Weights of a small audio-text matching model: batches of 64.
Rows from block 5 of the fusion encoder of a small audio-text matching model, named by matrix and row number. Rows with one number belong to one neuron. Each number is 200 + 30 x the weight over its row's rms, rounded and kept within 0 to 999. All counts start at 0. After the name is the row's rms in percent of the matrix's.
After each neuron's rows are labels from the 100 texts, of 14976, where the neuron reaches its highest value: "fires on" is the input token at the peak. Only what is clearly more common there than usual is listed. The data: struck, bounced, scraped and rolled objects made by modal synthesis. In brackets: how many of the 100, against the usual share in percent.
# fc1: MLP up (fusion_encoder.blocks.5.mlp.fc1.weight, 768x256), inputs 86-171
# fc2: MLP down (fusion_encoder.blocks.5.mlp.fc2.weight, 256x768, transposed), outputs 86-171

fc1.281,098,175,150,201,220,193,228,214,193,182,210,210,165,176,216,164,213,184,225,200,203,146,246,208,154,201,216,186,164,184,200,242,236,283,193,222,224,174,152,183,169,192,182,180,183,179,218,150,220,156,155,181,221,202,178,220,257,209,126,232,203,216,228,177,249,227,178,213,192,206,211,230,169,241,184,202,198,197,173,158,228,176,149,181,187,186,124
fc2.281,084,254,198,188,246,217,223,187,188,193,185,197,187,215,190,188,199,219,192,182,221,225,183,183,187,252,181,195,167,175,209,215,185,210,134,158,138,189,231,210,246,212,269,192,257,163,265,205,191,223,200,179,166,209,231,205,192,196,223,276,225,214,215,206,226,178,220,234,236,262,182,180,203,186,218,207,191,169,174,196,237,210,214,228,153,174,173
fires on: "p" (100 vs 1.8)

fc1.495,108,204,146,204,238,239,170,165,193,147,163,210,223,160,118,221,239,264,212,212,224,178,150,235,222,174,213,254,227,198,225,211,169,152,230,211,177,223,195,221,162,203,236,204,223,219,211,217,175,257,208,273,165,149,219,174,193,219,155,167,168,225,180,166,209,203,207,177,220,200,114,167,204,204,234,191,198,182,217,217,209,207,174,213,243,164,197
fc2.495,106,277,242,192,227,208,227,215,182,286,166,260,186,183,166,193,214,168,204,181,200,173,222,167,180,276,144,206,153,231,134,203,224,190,242,151,242,232,226,198,173,167,211,199,180,199,221,151,172,188,196,200,175,181,218,247,238,259,146,192,208,228,202,201,174,228,221,209,252,217,238,216,237,176,144,195,172,170,223,181,198,204,208,244,192,176,192
fires on: "c" (94 vs 5.1)

fc1.113,108,236,202,144,172,246,279,170,186,206,218,234,203,223,159,176,245,187,165,225,207,195,219,217,244,182,225,207,214,183,186,203,254,219,257,208,137,147,200,184,240,189,234,160,173,195,206,234,178,201,189,171,128,180,234,246,195,139,214,192,218,214,172,197,181,206,203,148,186,223,207,202,248,193,107,194,189,268,205,238,178,240,188,151,211,180,245
fc2.113,088,223,214,187,157,196,223,205,173,178,213,184,193,238,231,209,132,176,172,134,222,182,162,210,251,176,256,210,192,197,212,214,194,148,204,197,188,174,182,245,202,260,159,211,219,222,246,229,174,226,260,203,207,179,210,248,199,181,209,115,183,192,219,181,172,166,216,195,224,226,216,214,202,155,177,259,188,200,212,224,165,229,221,197,154,193,172
fires on: "c" (99 vs 5.1)

fc1.358,107,199,209,211,196,183,244,153,214,194,219,176,186,168,228,225,132,238,199,194,190,187,181,237,150,191,198,199,197,140,213,184,152,178,169,205,228,219,154,217,158,194,142,202,224,169,216,203,222,173,190,193,198,225,238,216,163,180,237,168,176,242,236,175,226,219,195,178,175,213,234,190,145,223,207,174,245,115,214,211,181,199,150,197,259,143,219
fc2.358,094,174,185,163,194,183,220,214,147,261,138,177,276,179,232,160,199,217,192,166,227,254,189,153,234,179,172,167,197,221,133,160,169,195,188,195,177,152,240,176,208,257,252,208,160,263,189,207,184,191,175,157,152,214,202,140,140,206,225,232,169,197,206,235,206,213,161,157,204,172,174,172,208,174,200,203,157,224,230,202,178,244,198,254,241,203,211
fires on: "u" (100 vs 2.6)

fc1.6,093,180,245,184,228,208,159,194,214,197,160,161,226,195,201,206,251,264,248,197,196,181,229,229,159,194,221,178,209,183,154,227,182,164,207,187,194,241,217,181,159,172,207,248,218,244,207,155,190,211,179,224,182,191,206,88,222,196,201,150,215,224,181,221,288,181,243,173,182,185,173,199,181,187,248,164,223,217,161,229,182,233,269,224,213,191,175
fc2.6,097,179,185,141,179,282,224,197,147,139,210,237,241,262,206,229,171,145,196,196,220,205,139,214,200,200,207,218,206,158,259,190,197,236,192,258,204,159,227,223,212,190,265,215,171,210,178,213,209,229,169,138,178,153,160,249,164,231,227,204,156,186,223,189,169,219,206,197,200,256,173,202,207,220,225,211,194,212,208,234,203,146,218,214,217,185,173
fires on: "l" (84 vs 4.2)

fc1.117,096,182,240,213,173,206,159,169,244,167,137,192,252,164,168,177,234,238,214,171,242,235,200,198,236,199,190,182,161,169,167,154,188,208,193,196,191,166,206,202,187,193,161,154,205,170,261,228,270,181,214,152,175,186,226,111,160,138,175,158,256,188,194,156,186,236,223,206,198,227,203,201,216,139,189,225,175,192,208,171,163,168,182,130,130,177,203
fc2.117,093,188,200,190,208,211,212,220,204,235,216,195,205,232,224,168,153,199,241,222,205,169,178,183,198,222,251,133,180,154,201,173,197,247,196,186,239,261,167,176,202,183,266,231,201,205,209,220,220,196,171,245,291,187,173,191,242,225,190,138,194,151,248,162,199,176,163,215,260,241,236,174,133,181,180,178,213,222,186,242,216,205,244,257,185,211,211
fires on: "c" (74 vs 5.1)

fc1.432,111,158,207,219,163,149,207,225,172,209,183,198,175,168,165,229,231,217,222,211,151,176,226,155,276,173,168,193,137,169,261,189,169,220,157,233,169,218,193,221,202,220,184,209,175,194,178,196,186,217,232,179,177,195,228,158,243,219,237,127,206,182,190,163,203,231,202,221,223,198,194,200,216,197,197,174,277,149,219,222,201,193,190,153,219,182,207
fc2.432,084,196,244,207,180,136,264,243,206,172,187,213,191,191,168,213,204,153,160,154,162,205,229,209,218,188,230,197,182,164,200,221,173,207,210,211,180,189,178,177,206,201,219,228,154,239,166,176,155,141,189,200,169,191,208,213,193,225,191,169,223,192,173,222,190,190,198,214,230,191,210,201,200,230,197,235,163,222,219,214,226,180,259,244,227,202,205
fires on: "c" (100 vs 5.1)

fc1.162,096,256,225,250,161,221,197,223,202,194,198,205,234,213,110,151,213,207,222,167,219,185,168,251,206,208,192,236,193,185,156,159,209,237,180,250,205,166,224,236,212,225,160,171,214,189,237,189,263,243,262,203,233,235,130,100,202,159,212,188,217,179,246,213,164,218,205,183,186,203,175,190,186,199,195,187,204,203,236,175,171,222,210,216,176,189,203
fc2.162,146,218,238,172,168,202,167,217,143,121,203,199,180,215,174,203,242,158,170,235,199,254,209,169,178,248,212,227,173,186,181,258,144,189,211,166,172,176,231,208,248,226,201,191,186,198,208,146,203,162,157,162,148,174,183,209,211,236,123,183,189,205,183,175,212,186,175,182,241,277,212,190,197,210,218,213,202,174,195,140,176,188,203,222,232,185,172
fires on: "l" (98 vs 4.2)

fc1.8,112,181,235,230,205,198,200,255,209,167,148,191,226,170,160,197,243,270,239,153,167,192,209,177,148,258,242,235,200,232,170,210,169,153,200,188,228,270,217,215,128,181,270,194,221,240,205,215,187,184,183,252,233,160,154,196,174,217,161,208,236,261,198,165,184,229,200,158,226,172,178,131,188,221,231,199,217,213,158,239,212,202,198,210,244,168,199
fc2.8,109,211,176,147,160,305,187,184,172,149,168,250,221,196,203,191,170,183,200,202,266,188,187,180,143,201,133,214,218,191,194,207,202,166,249,188,194,140,189,201,237,193,177,217,209,211,213,191,173,254,150,214,222,138,203,244,189,245,217,217,174,193,175,202,242,215,195,207,191,201,202,214,211,200,253,174,206,209,249,218,196,177,231,204,193,207,180
fires on: "l" (99 vs 4.2)

fc1.158,107,223,205,179,214,180,146,203,127,236,200,205,245,223,137,177,176,210,192,222,192,208,197,175,240,208,172,204,167,214,224,206,232,169,225,232,157,196,187,191,272,174,222,175,212,252,159,185,160,160,137,177,206,232,219,206,198,193,192,163,227,148,192,150,182,207,234,220,180,231,157,263,219,184,237,185,156,202,149,199,219,256,225,178,213,212,251
fc2.158,086,184,259,254,205,195,207,225,212,149,199,205,192,179,173,208,227,204,228,186,209,171,206,181,235,238,164,162,181,228,163,204,224,208,169,207,253,199,172,160,230,222,189,158,192,220,238,172,232,194,134,274,209,169,195,217,230,159,178,174,166,185,171,243,171,196,226,236,233,225,181,187,225,199,140,245,200,184,218,178,165,135,142,196,232,174,209
fires on: "c" (100 vs 5.1)

fc1.724,103,225,213,203,122,186,185,207,238,142,197,176,230,187,191,187,184,228,226,232,225,228,237,165,216,233,167,242,182,205,216,226,201,160,227,230,216,177,209,213,179,206,229,216,208,180,171,243,242,203,189,148,186,171,174,152,195,237,207,112,194,113,203,182,164,225,223,218,200,197,148,148,225,217,229,193,230,193,133,225,178,217,202,218,203,263,196
fc2.724,094,224,185,199,213,198,210,217,204,214,175,205,208,224,187,201,148,196,183,170,179,160,193,169,239,205,239,216,207,212,203,179,169,181,205,163,210,191,190,196,207,137,228,231,188,246,187,144,139,197,201,158,236,211,152,200,201,244,196,268,213,216,211,185,185,204,149,204,168,173,199,204,232,137,232,223,220,172,276,276,243,187,185,187,177,182,235
fires on: "l" (98 vs 4.2)

fc1.132,106,223,165,197,218,245,213,174,186,188,249,207,175,217,163,226,227,209,213,215,171,156,196,169,165,223,230,146,201,163,210,205,224,252,225,209,196,216,227,206,189,188,199,177,194,145,226,187,153,217,181,215,239,232,230,206,215,234,163,186,216,199,222,201,225,221,145,209,137,220,170,209,222,181,174,197,174,222,120,251,219,223,251,198,206,172,147
fc2.132,084,232,185,201,175,246,227,227,226,133,216,186,202,190,239,174,158,160,181,240,215,212,168,252,188,202,185,205,209,259,235,177,171,161,185,214,192,207,186,159,161,214,259,226,189,153,206,231,182,193,252,174,160,232,159,157,191,225,227,270,225,230,211,200,241,208,222,182,186,164,190,206,216,237,207,185,213,154,262,186,185,191,211,156,135,200,189
fires on: "p" (100 vs 1.8)

fc1.497,109,209,277,239,204,268,187,193,258,162,167,224,205,201,141,230,203,212,216,210,165,202,231,220,192,229,218,175,205,197,190,151,168,207,181,196,160,189,225,181,131,216,148,237,224,241,233,249,197,182,180,224,221,167,224,172,210,166,204,178,185,231,199,186,129,225,210,215,200,189,141,182,175,178,273,214,198,217,155,246,176,184,212,184,254,101,182
fc2.497,111,206,215,179,168,171,246,188,157,207,182,176,225,152,207,113,215,162,171,134,233,173,173,225,145,201,220,186,192,183,187,205,210,178,212,185,238,208,203,212,207,229,203,223,157,190,196,229,230,190,187,211,202,179,219,260,207,272,186,214,128,228,228,245,218,233,176,212,259,173,273,183,175,176,188,165,186,240,196,156,184,200,168,213,194,190,214
fires on: "c" (83 vs 5.1); "l" (17 vs 4.2)

fc1.684,093,181,209,178,225,239,182,252,172,262,198,185,229,187,184,160,215,201,199,142,230,183,135,206,190,193,149,142,214,200,199,190,222,180,251,159,224,191,222,169,271,191,268,186,232,217,173,190,226,158,173,243,238,187,165,154,192,158,154,234,256,200,211,225,215,197,219,180,249,191,211,232,153,199,236,187,216,182,168,140,207,218,221,236,205,228,212
fc2.684,106,164,200,230,162,157,206,196,201,214,201,231,182,217,224,211,202,194,240,242,197,157,211,226,149,162,239,225,113,169,213,152,239,176,147,252,192,211,239,230,200,223,178,168,196,195,211,211,188,200,230,189,212,181,260,211,256,194,277,231,152,228,202,224,213,194,246,226,190,256,246,163,152,194,204,198,195,179,211,236,189,185,163,186,204,181,178
fires on: "l" (77 vs 4.2); "g" (16 vs 2.1)

fc1.335,117,184,191,219,207,167,239,231,246,202,164,184,210,224,184,166,171,230,188,199,190,198,172,181,149,183,164,187,233,241,191,207,228,217,207,219,228,203,201,266,178,212,181,204,172,197,221,163,192,166,219,181,213,211,181,200,240,218,168,217,236,141,174,186,163,187,146,148,217,176,255,217,182,233,138,220,164,209,197,196,228,197,196,236,193,225,202
fc2.335,120,184,183,209,153,248,169,175,202,232,240,237,191,288,188,189,183,221,144,250,203,188,212,231,217,190,194,185,199,178,228,131,189,199,202,227,212,159,208,236,196,175,179,191,215,180,178,279,139,168,232,182,203,165,166,229,224,170,170,279,190,220,235,147,216,238,167,144,174,238,199,177,206,241,196,226,216,218,132,237,246,176,175,227,144,198,211
fires on: "l" (37 vs 4.2); "<end>" (32 vs 1.6)

fc1.617,106,191,220,196,225,172,152,221,171,144,242,246,212,206,164,172,184,208,169,189,214,227,223,137,275,190,160,219,149,211,236,169,160,198,200,192,172,214,228,152,232,191,189,242,212,191,209,222,147,270,212,168,185,242,213,233,169,166,241,207,166,273,176,213,157,216,202,223,258,207,229,253,247,133,203,177,221,207,164,177,175,203,174,175,206,219,230
fc2.617,076,179,213,181,246,192,202,247,231,175,167,138,183,231,199,178,194,162,220,301,195,142,245,221,269,225,201,209,215,193,167,203,160,195,187,166,192,233,152,224,201,167,176,137,184,158,209,238,187,205,186,205,150,180,201,208,203,203,197,202,184,168,203,231,278,216,181,199,202,187,179,205,188,195,223,234,187,216,215,168,238,141,259,221,228,156,164
fires on: "c" (100 vs 5.1)

fc1.638,091,197,222,209,198,199,230,166,180,222,173,160,228,212,188,211,146,156,174,197,246,194,227,267,180,187,220,180,244,182,149,235,218,196,166,197,191,153,140,208,162,218,234,202,208,191,196,214,213,216,204,200,138,169,229,171,218,180,226,185,188,170,133,223,216,256,230,238,187,145,185,207,193,187,225,222,244,167,209,209,137,199,187,193,196,231,187
fc2.638,091,162,185,199,158,170,220,223,190,226,205,199,162,173,177,216,228,253,209,166,257,174,187,196,214,224,196,206,164,190,206,174,142,195,198,184,213,214,171,250,222,115,225,175,233,209,170,189,241,222,152,169,215,231,171,183,209,195,206,272,160,208,259,242,174,212,170,179,191,176,221,152,199,205,264,202,177,162,210,179,192,220,179,191,187,175,230
fires on: "u" (100 vs 2.6)